{"dataset": "rendered roads seen from a driver's seat, with toy cars, trees and houses", "train_examples": 145000, "image_size": 64, "crop_scale_min": 0.8, "encoder_activation": "leaky_relu", "encoder_depths": [12], "fusion": "prefix", "fusion_encoder_norm": "layernorm_no_bias", "fusion_encoder_moe": "expert_choice", "fusion_encoder_moe_every": 2, "fusion_encoder_expert_mlp_ratio": 1, "max_precond_dim": 512, "lr_schedule": "step"}
Rows from block 7 of the image encoder, named by matrix and row number. Each number is 500 + 40 x the weight over its row's rms, rounded and kept within 0 to 999. All counts start at 0. Numbers have three digits each. After the name is the row's rms in percent of the matrix's.
# dw: depthwise 7x7 conv (encoder.blocks.7.dw.weight, 384x1x7x7, trained with AdamW), a 7x7 kernel
dw.333 074:495555526509485494569544515551509569533582471491479560496554495533452441513447494534490466462442445524546511479535542494507502502505556580512497410
dw.334 088:539455516529555530468504468479540514546574463481489486464510569497486471455404436477510502542543455438511506487488546539463478560523476545601506491
dw.335 071:444467490435513544519566565536509487487462530560522522461436446531561496530544506551511563532479445483505508534545536521528510489531527542575578539
dw.336 123:594540507489462460491622524499488480462476517492462514522487485439480469525478477508438490525591498440440470484571562496479477486540539497466464508
dw.337 101:481502485506544567552480515479511510492486443460473457492499495481450418439466474495423454404421484475484441465451439442479494492495471462472457501
dw.338 085:508490488451490475427543476556533477504503529467477410424442489453480593552515485481505471436552478476521512546542542445465465517483496562511449483
dw.339 091:487457471488505483502475478458445448490498504445475436461543535463456463537510499467438421426465479466488434429448505464474458515444474508471509414
dw.340 112:472479505560562564485446501476535521540514445475498546501506501453428516521521477507442437455541532489501446422481511530449456565510480519476430422
dw.341 092:482463489455488450515494465451461501497489481483427536550515491502441455563475451406477464492561538450462536489454523570564479513453464488524576489
dw.342 077:501441491469477506495516500485465468483451491511452444483457509438417452461489497483420420489533543492481469507507458451463478573554511523416463432
dw.343 111:518468489458433410452464523473487444461453468476500555494499497478482504540502451534532548558552509437501512492498547487385470505498517493447421474
dw.344 104:480464511504516540614476405455431447467553538448452448476445490491488439508455440440548500454502475469495523502456515520524479526494484480534510496
dw.345 059:482510549520491473482550552515483469465451510494494474483464396549489466475508522513501500466533566489503564523517552516470568552511417553585457562
dw.346 100:474482530499523479471538478465455494499484495491438449449478455529544561555502424413485444460473449451441458467482495445491424523527568501528509543
dw.347 119:493479483489489540588509576463479493490513536556462505459551450568531455567403497474535509513538541523513462518530525542535456503531490496468442422
dw.348 084:487477522568561532527517559487545507549482542526557554508531526486461524536494515472488441488534460424391484508515553459439513475448504539541474444
dw.349 047:470429445528510552515586489517463516512517559519514573540487462514468437462456454484528421465513502539559541477496572494528502494518587506481546486
dw.350 078:647541561469477463493592494514461468479495535490475497455474555475498540479458485448498466532504487517537535499492454479493533521509474536503600521
dw.351 098:466485469479454474447478508513548533516477468553579497529538519481537517491554541536484493500479491456437431437480462490480435522514561566589558546
dw.352 081:578569548570531469493555525492522511435440556494510490488458513495451475524409488448497488503538449423515512472500478447474495553509466472484538564
dw.353 114:458472450448559541536466455457452502535515454465435511506511501418456506537513457480432447519580500450459464451554551462454516509516539519463506507
dw.354 084:455471466458470481453554584596502522492458495498458438402459464498505493550484483486473470491472406483530437472477479476477487481521531528544545500
dw.355 067:543546516461503509493496471477507511503466490519511471467493430471491393432431471416522503515492470424432542471476510492471433451445452495539526546
dw.356 047:523554516505475537469503520385504486487520524438515507450518545520586527537449579523487492428508501422471522518538495560535520559469465531533514524
dw.357 096:502463476417434414523508518495504497501571551565516491476434472490460419574462486460486488410508489509460481465470494446533519500485501466452489473
dw.358 238:504498501509486507494535523549524509500503530541562560519521498551585614604552529510535556575592546528524494500513531526508504504515502523508511510
dw.359 102:483430473489518515468472449470514514555499464432485479496536547443449426541534558528498427440431474507495462423435437471491469522491472464494499513
dw.360 083:467412440511481458479482500468449427453450487495450471486469493482436507584519436500486497539594475496478461474484509518528514420498505530550553520
dw.361 085:531497509499433457491517497451474462521507452478449457372448531448445441566430481510486538506536472468534559536477547485497480494537518473455484477
dw.362 068:527545527521523478440471474494466486529501444465460492464541520548528451499502400464537449426453553536591516494448452489496523506492484448436513447
dw.363 103:479492463504459472446476451507487501469414464458419463452463443494474488465486480494503434427468414435518514504471513518532550525508482510572563529
dw.364 057:453541499503536471525506467552526493533443569480480476506499525481494480491552473473524568462539440463505518538478637578488448500534452547491453499
dw.365 102:466461469469478482503409455483455494480488413431487431465473489447436472459495463508469496459429463465435491512473444462464469465507478455453467488
dw.366 085:504504490460477485498557580546504443485541554548519450412483512554484459433454458515478465448463461471519531540510577543535567544508520509469488535
dw.367 090:507503482432474486497416504444448468481443447477479438428481475443462461469447467473470499446402490462465496461437446501502490489466454480497517482
dw.368 071:533512540530519483471507511499572525494540494460477534523555563540446472522446426512575484483447455542576453433458477534517446434482460477474511471
dw.369 104:554491433426489468462471484456466470471450469483483514503469483392468517562412479504454458530576435477454484499538538437505484518499517525490517491
dw.370 074:461477477527502523495524432503494502504456505432477465495519502577504491490448529437614528521472413554550509508475414524555518510472507479513543558
dw.371 098:484460471490478504525532478476472429479558540472431477523534627479476557546514522483488504497481439440535465429487514498528536561562513554518532485
dw.372 122:523518544546527504496514532485440474430473527478445457424432527538532542527472479476453432434440476468460526497458485493460465519477485454502424429
dw.373 067:556560587545492483486501588574528506489484523579511481470470475492487528497435446546515553496469496496505564525481573480539504523531533514499585521
dw.374 102:564485445489503496478507505471463494474470469478453516458521511435445521556401470519451476530595463463543447512552589503494514512543552536476487482
dw.375 076:437500531489557549466458459437433477438472537571471516459577557510506499501496523482489474474503458455505526544500479504516498544553589580528463490
dw.376 080:467516440502542548511508468488453450508518561536521514468475483568562576585500478476445444502532518510546436491455473487512463486442468458494568560
dw.377 069:530508478507474503497440494471455444490495490470494499504489526493434445483386412467439473434492421448505483474465475433475465571526504519464486520
dw.378 077:475517476518520534580440554529501482489518481482450499447485505504502475487459481493552487491474520511539607577534467446559569514521483460480549598
dw.379 084:504481480525517477500479491462493409467485481467469426434466513466532474512481479437432486450432477421499457479464512545440465457455457511470454430
dw.380 081:447498445539509550563433449442455479499455439479475451523563543498456485469495484533456476473464448454542567564534534488495535533549551537500484514
dw.381 112:456461499500484446481434465473488441424439408460475536487474462494499557609572533438449452497489509484444491488491490521517500525521513515476517521
dw.382 090:427477496505548543523461488506529575533490484431479502461462490471476425490480460457508443449488490502470489447432478470447440453446411453467492499
dw.383 056:498506445549516539550558487443557493526514517420457499483472474534489500565466508387495501547568490462533496516547491436483489534585479541484483499